{"crop_scale_min": 0.8, "loss": "softmax", "encoder_norm": "rmsnorm", "encoder_activation": "reglu", "encoder_mlp_ratio": 2.67, "encoder_head_dim": 64, "encoder_inner_norm": false, "encoder_moe": "soft", "encoder_expert_mlp_ratio": 0.25, "text_encoder_norm_position": "pre", "text_encoder_activation": "relu", "text_encoder_drop_path": 0.05, "adamw_lr_other_params": 0.002, "steps": 5400, "epochs": 9.5}
Rows from block 8 of the image encoder of a small contrastive image-text model, named by matrix and row number. Rows with one number belong to one neuron. Each number is 128 + 24 x the weight over its row's rms, rounded and kept within 0 to 255. All counts start at 0.
After each neuron's rows are labels from the 100 images, of 14848, where the neuron reaches its largest size: "colour at peak" is the nearest of a few named colours to the mean colour under the peak. Only what is clearly more common there than usual is listed. The data: drawn branching plants.
# gate: MLP gate (encoder.blocks.8.mlp.gate.weight, 256x96), inputs 0-47
# fc1: MLP up (encoder.blocks.8.mlp.fc1.weight, 256x96), inputs 0-47
# fc2: MLP down (encoder.blocks.8.mlp.fc2.weight, 96x256, transposed), outputs 0-47

gate.190 [169 143 108  94 151 191 127  97 125 106  86 136 139  94 128 107  93 114 104  89 115 170 122  95 123 134 153 131 132 126 126 150  93 102 158 145 134 122 148 135 105 109 134 135  96  85 148 163]
fc1.190 [129 116 130 120 138 150 109 103 123 116 133 126 112 107  75 118 100 105 153 144 123 164  67 109 148  67 141 139 125 103 144  99 135 118 140  97 128 172 113 148 158 115 125 157 136  68 148 127]
fc2.190 [126  90  98 102 144  75 161 163 111  84 151 110 141 119 139 115 128 144 100 119 136  87 147 134 110 196 138  89 116 134 158 166 126 132 100 139 119 111 147 106 137 138 139  97 102 120 151 141]
colour at peak: green

gate.81 [119 138 122 133 126  81 130 137  96 154 104 116 106 158 119 135 170 105 114 177 130 152 150 117 131 124 131  92 135 132 155 162 159 159 150 101 154 151 119 143  77 112 163 127 106  87  94 127]
fc1.81 [124 139 141 183 105 110 119 136 115 101 165 104 145 131  99  88 104 102 137 146 136 163  91 136 127 105 123 118 144 155 146 140 121 123 116 125 159 170 108 123 132 111  98 132 127  93 136 147]
fc2.81 [125  85  92  90 142 158 132 142 116 140  95 167 108 174 138  99 149 130 114 154 104 131 154 120 158 180 116 139 135 123  98 105 124 113 121 147  70  78 133 108 106 119  96 105 149 132 156 114]
colour at peak: brown

gate.25 [128 139 110 136 141 132 101 123 163 119 109 113 143 132 112 118 152 145 111 136 114 152  85 114  49 109 154 119 181 143 117 147  91 131  98 157 152  92 144 191 125 120 124 152 107 114 174 145]
fc1.25 [153 115 135 142 130 144 150 147 143 116 106 152 128 104 145 133 117 156 112 108 118 103 126 155  79 125 150 110 151 125 135 153  76  93  94 156 117 110 119 181 118 152 138 139  76 132 158 147]
fc2.25 [117  96 101 105 116 103 124 124 114  81 146 157 119 138 115 113 107 105 158 133 152 112 120  85 168 121 136 119 131 102 122  96 165 109 146 128 131 136 112  56 166 161 155 139 147 150 121 132]
colour at peak: pink

gate.226 [191  66 109 100 133 130 133 141 114 131 143 157 148 149  94 175 122 143 157 131 104 115 119 144 133 124  79 133 127 150 144 115 132  94 147 118  96 157 131 156 143 132 104 128 152 119 169 152]
fc1.226 [121 145 131 148 123 150 104 119 145 130 113 104 131  98 179 119 118  94 103 109 143 140 130 110 142 108 133  97 118 110 130 138  99 128  89 110 169 110 129  98  89  86 169 102 142 135  62 118]
fc2.226 [113 132 139 129 125 113 137 177 158 146 129 107 125 151 110 178 140 129 126 118 143 115  92 123 151 160 128 123 122 144 142 119 151 127 196 160 142 163 115 103 132 156 133 109 141  94 134 108]
colour at peak: grey

gate.202 [129 148 118 117 113 122 142 123 110 121 129 105 148 116  62 139 137 151 132 129 114 126 175 128 118 178 145 126  98  84 120 177 153 118 158  90 110 186 135 148  73 105 129 151 107 123 161 140]
fc1.202 [114 110  97 130  76 132 107 154 119 124 157  98 134 108 121 114 149 109 106 135 133 155 133 106 158 159 139 128  90  80 154 145 187 125 146 165 119 160 134 136 140 112  84 157 114 135  97 133]
fc2.202 [112 119 104 123 135 111 146 117 128 153 152 103 106 112 125 138 138 153 128 115 143 118  87 156 134 135 104 149 144  77 128 108 105 121 114 151 124  80 129 110 115 133 124  61 129 124 138 151]
colour at peak: brown

gate.90 [128 123 103 117 110  59 129 106 126 134 118 141 111 134 130 137  72  73  99  97 115 128 136 128 115 162 122 114 164  98 189 119 123 125 136 137 120  96 148 100 128 137 105 148 128 118 143 149]
fc1.90 [139 113  92 171 130 128 114 152 151 140 124 137 139 150 129 132 115 104 115 146 115 116 122 109 128 139 130 106 149 117 191 135 124 106 145  80 167 114 160  84 113 153 117 158 109 142 133 124]
fc2.90 [132  88 149  74 104 126  95 143 164 104 142  92 183  74 132 110 164 151 120 134 153  97 133 127 139 139 114 127 124 147 101 105 138 142 163 123  89 131 127 124 124  86 132 120 121 108 127  84]
colour at peak: white; pink

gate.5 [136 122  47  76 103 143 150 144 112 125 149  81 119 164  91 154  95 156 118 130 111  94 125 144 160 136  85 132 141 120 139 143 144 122 133 136 128 127 114 165 142 137 108 147  71 145 100 118]
fc1.5 [ 98 142  85 140 107  94 128  84  96 135 122 146 113 112 138 198  96 108 157 129 151 158 144 159 160 127 137 121  87 152 159 141 107 104 116 113 131 132  93 147 119 153 118  94 141 159 125 137]
fc2.5 [125 123 163 149 116 155 110 121 146 122 119  96  84 110 125  48 111 122 140 150  83 150 132  98 159 161 114 117 149 118 116  81 117 142 104 115 142 120  75 123 143 109 127 142 133 126 113 114]
colour at peak: brown

gate.18 [170 127 126 106 140 142 121 114 171  91 124 145 107 128  90 119 151 126 114 129 124 106 130 146 153 164 100  96 149 160 122 121 115 170 125  94  88 139 131 103 141 105 151 137 133 153 124 149]
fc1.18 [101 113 118 158  96 122 134 152 100 140 145 151 141 166 147  74 125 114 140 139 107 146  95 124  82  66 122 133 105 128 167 146 127 128  98 150 143 109 148 154 148 133 153 128 140 128 153 106]
fc2.18 [136 131 152 120 122 170 136 182 130 131 136 153 122 114 133 100  96 177 140 105 163 127 119 132 175 159 102 163 126 141  77 116 153 122 135  69 137 172 129 105 100 151 101 119  91 160 140 143]
colour at peak: grey

gate.87 [143  90 136  98  74 156 179 129 153 158 160 153 170 146 148 130 161 132 136 106 131 155 123 143 120 118 109 112 122 183 128 134 128 151 127 137 139 129 118 151 145 132  84 108 146 167 110  95]
fc1.87 [139 173 113 168 202 143  99 107  86  99  84 125  99 130 106 122 119 109 108 141 148 100 138 105 105 131 136 157 132  99 124 111 130 144 142 110 103 152 125  72 118 139 142 137 121 108 143 165]
fc2.87 [ 91  92 149 138 125 115 147 145 156 129 124 118 141 118 122 131 121 135 130 149  75 116  80 177 146 121 124 143 104 127 123 146 174 163 127 143 119 121 111 133 108 111 154  78 102  93 113 183]
colour at peak: red

gate.124 [ 96 136 125 141 139 132 114 132 153 115 128 134 110  99 170 148 152 163 111 140 129 141 127 110 115 105 111 128 134 119  83 135 144 158 138 137 124 166  98 160 135 140 131  97 123 178 145 115]
fc1.124 [ 56 163 159 124 138  98 117 142 191 108 174 119 100 103 132 110 138 161 120 153 158 168 107 115  91 115  97 100 142 160 133 130 164 159 146 141 140 144 114 158 149 136 137 130 115 126 158 113]
fc2.124 [120 156 118 122 142 112 123 126 117 137 163 135 171 152 137 143 103 107 134 163 123 131 136 151 173 130 166 138 107 126 125 140 125 143  93  88  89  46 133  82 120 113  96 101 172 134 122 130]
colour at peak: green

gate.137 [156 150 110 127 154 157 100 157  74 110  94 160 141  97 130 124 111 139 176 123  94 143 134  82 114 131 202 106 157 146 110 134 143 177 156 145 146 130 153 133 132  87 128 141 145 113 132 136]
fc1.137 [114  80 113  92 140  80 154 169 117 113 152 112  99 123 124 126 159 104  78 134 113 151 129 135 110 143 132 145 124 127 114 128 100 125 148 177 101 142 114 102 121 134 129 169  83 137 146  98]
fc2.137 [146 120 162 153 126 168 109 100 123 170 104 153 153 105  88 143 128 109 151 131 104  89 103 132 144 132 158 115 121 156 134 145 117 161 103 102 139 141 127 140 131 167 143  96 165 120 141 111]
colour at peak: cyan

gate.17 [107 102  90 118 113 152 128 135 176 129 151 163 133  97  84  97 123 108  56 138 138  99 136 124 150 152 119 109 128 120  91 142 112 162 121 121  89 123 110 120 111 149 145 130 107 145  88 120]
fc1.17 [113 102 164 140 113 121 147 145 132 145 137  80 166  89 123  84 151  99 175 146 160 154 103 134 138  96 163 160 124 102 179 160 125 162 121 147 142 139 157 106 103  97 111 116 150 127 132 143]
fc2.17 [142 158 123 132 184 194 156 111 165 124 147 157 115 123 147 151 147 150 133 110 129  81 123 168 128 134 134 155 138 203 125 136 146 120 124 131 139 112 126 141 161 166 101 150 114 134 117 166]
colour at peak: grey

gate.60 [126 119 139 168 150 136 135 139 161 157 130 101 113 109 139 150 139  85  97 118 140 107 138 144  93 110 160 154  99 156 177  70 173 126 119 133 160 136 129 139 167 146 126 141 133 156  57 120]
fc1.60 [160 127 132 121 103 109 119 125 125  98 105 163 147 117 117 116 124 142 152 148 131 131 167 140 115 108 160 128 181  95 121 175  86 156 136 111 135 119 145 139 106 106 156 105 139 132 165 127]
fc2.60 [140 130  86 105 136 112 143 122 134 120 103  94  99 102 122 148 151 160 148  90 148 141 119 166 107 140 133  94 151 130 186 119 141 126  83 142 126  80 140 155 135 156 128  98  95 116 171 142]
colour at peak: pink

gate.227 [150 111 121 147 124 138 133 147 112  82 148 159 173 153 133  91 146 136 119 141 123 131 152 147  88 106 116 152 114 135 143  96 142 149 114 127 114 184  77 118 115 153 140 130 118 128 144 158]
fc1.227 [170 136 113 135 140 135 132 151 108 131 166 119 149 144 129 105 131 180 144 152  85  97 139 133 109 124 118 142 135 151 114 110 126 141 145 137 112 148  74 151 127 158 163 135  99 116 157 140]
fc2.227 [157 111 122 161 144 147 110 119 103 128  68 121 156  98 112 102 126 135 141 174  89 133 106 105 111 154 107 149 125 149 130 147  96 116  95 104 132 153 123 139 187 139 131 149 136 169 109 183]
colour at peak: brown

gate.197 [117 141 107 124 143 137 128 166 130 140 140 136 136 111  94 130 119 114  76 116 118 126 139 135 129 145 168 139 105 108 138 135 146 122 119  89 172 163 171 122 123  97 124 101 101 106  94 141]
fc1.197 [165  94 154 175 109 106 132 110 153 153  77 127 135 138 105 113 116  61 137  79 134 105 128 121 123 130 118  95 167 135 129 134 106 142 137 132 143 133 143 104 100 109 109 134 143 142 115 138]
fc2.197 [142 105 149 143 139 138 142 138 103 113 135 110 132 168 119 138 105 101 110 120 100 127 137 100  79 100 153  99 140 117 120  99  92 145 144 110 124 147 136 141 147 144 141 132  85 151 158 164]
colour at peak: cyan

gate.131 [113 167 139 111 134 116 106 120  94 118 143 114 144 120 144 162 115 129  99 115 121 180 129 121 147  95  91 107 126 112 116  63  63 150 142 111 137 108 142 102 149 161  61 154 132 113 136 131]
fc1.131 [155 148 118 162  66 118 136 107 156 119 115 109 137 130 107 166 109 162 130 173 126 138 108 126 131 154 138 110 137 101 149 128  97 149 114  72 151 157 158 113 119 161 142 138 156 143 174 126]
fc2.131 [135 131 143 117 117  95 103 128 106 130 113 111 104 125 146 102 177  63 135 155 110 145 135 163 148 105 103 122 129 162  96 139 137 112 138 125  90 135  85 108 145  74 102 116 123  95 135 117]
colour at peak: brown

gate.230 [137 127 145 122 158 126 172 116 191 104 141 135 110 127 136 171 138 135 100 132 126 146 146  94 134 140 135 160 170  96 142 122 126 102 112  79  89  95 113 165  84 147 125 110 110  80 158 161]
fc1.230 [139  95 167 101 151 153 108 114 112 141 147 115 139 131 132 137 148 129 118 128 125 118  78 134 141 122 140 124 127 129 133 158 146 126 127 113 110 142 131 136 158 110 120 100 108 108 153 161]
fc2.230 [131 117 104 123 130 114 158 193 135  96 137 152 149 148 103 151  94 130 137 123 128 110 146  84  99 147 113 139 123 112 121 136 143 118 101 169 151 114 140 132 131 128 162 115 142 102 101 106]
colour at peak: green

gate.231 [144 125 111 114 114 155 122 178 131 126 127 136 173 152 131 160 110 114 111 150  96 134 102 174 144 116 125  89 153 138 111 135  82 148 108 128 141 154  83 107  98 134 151 131 128 152 114 161]
fc1.231 [173 154 139 166 115 124  81  95 145 163  98 142 138 143 143 133 124 125 151 142 159 139 111 149 126 113 133 144  77 114 149 121 144  76 139 168 120 161 134 115 127 165 177  95 143 117 168 110]
fc2.231 [147 125 151 126 147 122 125 135 129 128 119 121 112 106 181 121 155 166 146 113 122 140 114 162 111 156 149 118 152 175 112 166 105 102 171 111 129 155 146 118 135 111 108 189 193 116 143 123]
colour at peak: brown

gate.159 [114 129 112 123 125 138 109  89 111 167 132 126 118 127 119 137  98 144 142 146 126 142 129 136 134 115 159 135  56 120 131 119 116 137  92 148  69 159 162  65 114 127 155 105 160 139 123 137]
fc1.159 [132 146  97 127 149  83  95 171 117 150 170 125  90 152 130 125 139 121 129 133 113  82 144 122 166 115 136 137 107 144 142 122 144 109 174 110 165 129 110 124 161 143 144 125 140 152 180  91]
fc2.159 [151  94  91 134 135 115 148 123 151 175 107 113 149 119 135 123 121 120 107 152 165 143 146 116 140 137 103 155  83 151 115 137  96 158  79 126 124 145 136 128 105 126 107 137 181 126 109  98]
colour at peak: brown

gate.16 [140 146 113 154 137  98 162 103 149 100 123 151 125 100 121 161 150 148 149 139  90 106 131 124 130 153 130 139 118  97 143 146  86 149 126 107 132 115 128 141 110 144 134 117 118 159  86 194]
fc1.16 [153 161 156 103 141 115  89 103 115 123 145 111 134 131 146 153 127 157 134 106 101 133 116 129 163 120 127 119 158 139 150 158 123 110 110 140 176 120 105 135 118 169 129 115 140 146 109 146]
fc2.16 [140 130 124 104 129 163 156 151 107 142 120 132 135 133 133 110 101 180  86 164 100 112 103  81 133 124 105 151 143 178 137 121 148 134 140 146 117  73 127 123 139 157 148 124 104 158 117 134]
colour at peak: cyan

gate.22 [160 104 107 132 128 123 139 123 105  71 151 104 133 106  71 129 132 140 111 140 139 140 164  93 100 139 133  96 120 106  81 143 149 133  94 117 120 157 148 112 130  93 124  70  96 139  99 132]
fc1.22 [135  84 142  98 162 124 138 116 139 140 112 143 120 142 121 118  88  97 145 129 106  98 109 137 147 104 160 114 125 176 141  91  90 132 113 108 136 139  68 131 141 155 157 146  95 152 121 122]
fc2.22 [157  74 152 120 137 143 128  73 136  99 116 149 164 127  92 125  86 113 137 148 105 115 133  83  97 129  99 102 155 184 150 124 112 148 102  76 136 123 143 142 141 160 127 120 123 120 121 109]
colour at peak: cyan

gate.166 [111  81 175 118 137 131 115 154 110 135 138 123 121 133 106  93 113 161 154 137 118 155 125 111 152 109 182 142 151 144 141 123 139  90 182 136 144 123 160 135 104 117 110 113 121 155 110  97]
fc1.166 [160 135 133 110 120 147 107 121 128 164 145 112 106 154 176 148 134 104 147 138 135  99 185 163  86 117 108 126 153 165 112  91 130 113  86 104 121 112 111 127 139  92 119  93 146 153 185 154]
fc2.166 [101 153 157 159 151 108 120 124 150  91 114 133 112 158 105 108 117 117 109 130 144 143 128 172 152 171 135 115  84 125 126 142 127 147 116 146  90 105 138 162  56 145 105 175 118  85 101 119]
colour at peak: grey

gate.198 [159  98 107 142 122 153 128  89 105 171 133 185 144 137 160 155 159 120 150 119 127 143 157 157  77 139  87 134 100 147 154  97 123 161 138 103 129 132 121 101 144 119 115 147 130  93 128 100]
fc1.198 [138 128 132  88 115 144 162 114 129 165 154 146 164 117 152 115 117 154 119 124 138 122 120 115 151 100 115  82 151  98 162 173 120 101 119  90 119 101 140 116 148 129 165  70 148 140 132 114]
fc2.198 [108 107 127 137 105 124 115 122 157  96 163 155 105 153 102 182 136  79 133 133 141 111 148 146 115 142 116 111 128 105 131 128 117 100 155 139 141 105 139  95 114 126  64 186 126 104 113  96]
colour at peak: green

gate.40 [ 83  88 143 124 127 120 132 118 147 125 133 150 131 109 130  82 163 130 124 146 134  99  88 104 157 161 151 147  71 111 116 152 130 129 135 115 104 179 157 103 141 146 147 121 109 141 127 128]
fc1.40 [146  78 173 153 148 124 126 113  82 152 155 121 151 117 113 117 157 116 137 131 122 144 145 113 136 141 133 120 164 132 137 159 147 148 134 117 156 133 163 182 139 164 149 143 134 162 112 142]
fc2.40 [142 146 124 141  69  97 119 138  75 137 128 160 101 128 123 106  86 141 110 127 142 119 126 133 116 119 117 122 154 118 119 111 156 111 137 123 127 141  92 135 116 102 172 130  93  66 156  80]
colour at peak: black

gate.203 [118 162 142 159 140 145 100 118 121 177 179 137 170 127 175 107 107 162 108 112 154  97 118 114 105 184 159 118 108 131 106 115 102 131 122 151 121 122 122 159 154 117 118 123 131 177 128 162]
fc1.203 [115 129 149 163 139 125 137 148 126 177 120 173 157 150 132 109 116 146  84 114 107 134  95 107 101 128 118  95  94 100 134 113  90 132 134 128 101 144 123 140 162 120 157 113 103 185 131 146]
fc2.203 [130 172 143  96 125 119 156 143 118  95  90  97 119 139 123 120 122 132 113 127 161 123 143 169 163 158 149 140 109  95  81  97 136 121 130 101 175 145 128  96 145 144 146 153 134 108 133 105]
colour at peak: grey

gate.217 [139 104 123 134 108 123 153 173 135 157 156 163 136  94 156 136 120 155 151 142 118 157 168 128 125  93 105 149 143 171 166 111  93 144 139 127 146 125 186 162 145 106 122  98 128 137 167 122]
fc1.217 [ 84 126 120 175 150 131 134 113 118 104 135 145 118 143 101 143 130 110 105 136 118 103 117 144 148 165 115 117 118 135 116 127 114 102 116 106 104  63 132 136 122  80  93 110 129 124 125 128]
fc2.217 [155 149 138 103 126 130 129 127  87  98 109 122 132  85 110 111  91 139 136 100 153 136 100 144 154 132  70 153 137 113 196 145 118 113 110 122 113 162 131 142 135  96 139 132 112 169 148 160]
colour at peak: brown

gate.71 [134 131 112 139 124 177 143 108 131  93 137 139 138 118 103 155 150 115 155  91 119 178 135 124  60 161 116 103 106 107 157 125 103 107 133  73 145 147 103 124 121 136 162 182 105 108 132 129]
fc1.71 [163 151  81  69  87 152 132 136 135 134 167 125 165 145 130 154 145 153 116 132  95 125 149 118 120 119 130 119  75 154 119 124  80 117 144 119  97 133  90 101 121 163 134 167 140 149 150  96]
fc2.71 [133 107 129 144  83 147 127 121 101 100 149 127 127  94 156 198 140  95 112 121 115 105  95 100 108 169 148  95 128 166 110 127 126 189 137 164  97 111 108 112 135 119  90  95 135 125 160 113]
colour at peak: green

gate.156 [146 120 144 155 148 140 147 113 151 170 128 119  95 150 154 130 111  99 134 136 126 119  79 151 143 176 124  94 158 141 156 103 163  87 104 104  87 105 135 156 167 113 105 135 116 128 142 171]
fc1.156 [133 131 143 152 112 126 112 143 122 137 111  99  80 131 138 112 103 123 114 143 141 142  96 133 139 142 125 106 154 117 179 131 117 115 112 148 153 123 120 142 123 112 126 123 140 149 125 193]
fc2.156 [123 154 118 143 175 103 124 104 136  98 123  82 140 100 131 137 120 103 142 108 174 136 119 135 106 128 115 140  84  71 128 142 128 115 106 126 139 122 111 108 147 120 159  93 121 112 158 112]
colour at peak: pink

gate.85 [127 134 135 130  97 147 111 165 109 108 140  97 142 153 132 114 156 103 102  88 122 147 108 165 109 146 113 127 105  95 129 160 100 117 121 118 132  97 115  95  88 126 126 102 114 128 110 128]
fc1.85 [131 122 154  87 118  92 130 157 133 120 117 117 132 149  93  96 152 148 157 107 118  78 123 115 151 145 153  65 154 166 147  88 133  99 143  95 134 120 134 132 105 133 118 158 124 145 105 128]
fc2.85 [113 115 114 134 156 145 120 120 109 120 150 133 112 134 127 197 127 173 118 114 143 131 129 142 132 112 106 105 103 114 197  91 127 131 139 121 128 169 178 126 149 106 158 155 132 121 105 161]
colour at peak: white

gate.152 [104 160 110 148 111 112 143 101 126 140 175 178 132  98 119 126 119 130 139 117 102 103 142 100 111 132 145 136 109 115  99 161  89 103 117 145 127 137 145 154 129 160 102 121  75  98 136 148]
fc1.152 [143  98 110 118 147  98 145 150 114 130 128  91 109 145 106 135 143 142 120 122 147 150  73 161 185 118 120 104 164 149 153 108 111 151 151 116 122 154 123 124 142 131 152 120 151 134 112 102]
fc2.152 [140 136 108 139 110 159 128  93 111 166 106 109 111 133 127 149 135 124 142  91  97  85 149 127 142  93 138 164 125 100 161 140 125  86 136 118 171 157 135 142 162 107 154 134 163  96 136 140]
colour at peak: brown

gate.73 [117 159 138 103 157 105  67 136  89 146 134 130 128 146 172 145 105 117 115 145 127 116 143  80  97  91 130 147 135 138 154  96 166 149 121 138 146 107 129 135 134 118 120 116 122 130  86 105]
fc1.73 [144 101 113 188 130 112  74 156 123 138 123  92 107 157 110 142 178 130  99 102  76 124 156 123 129 150 138  87  89 100 107 130  69 131 107 118 120 105 126 133  86 122 117 111 176 134 114  91]
fc2.73 [117 147 108  89 138 115 170  74 124 118 126 121 130 142 129 123 126 133 109  77 163 136 124 104  97 110 138 106 103  98 153 129 167 126 124 145 129  86  77 155 128 111 126 130 119 170 181  84]
colour at peak: grey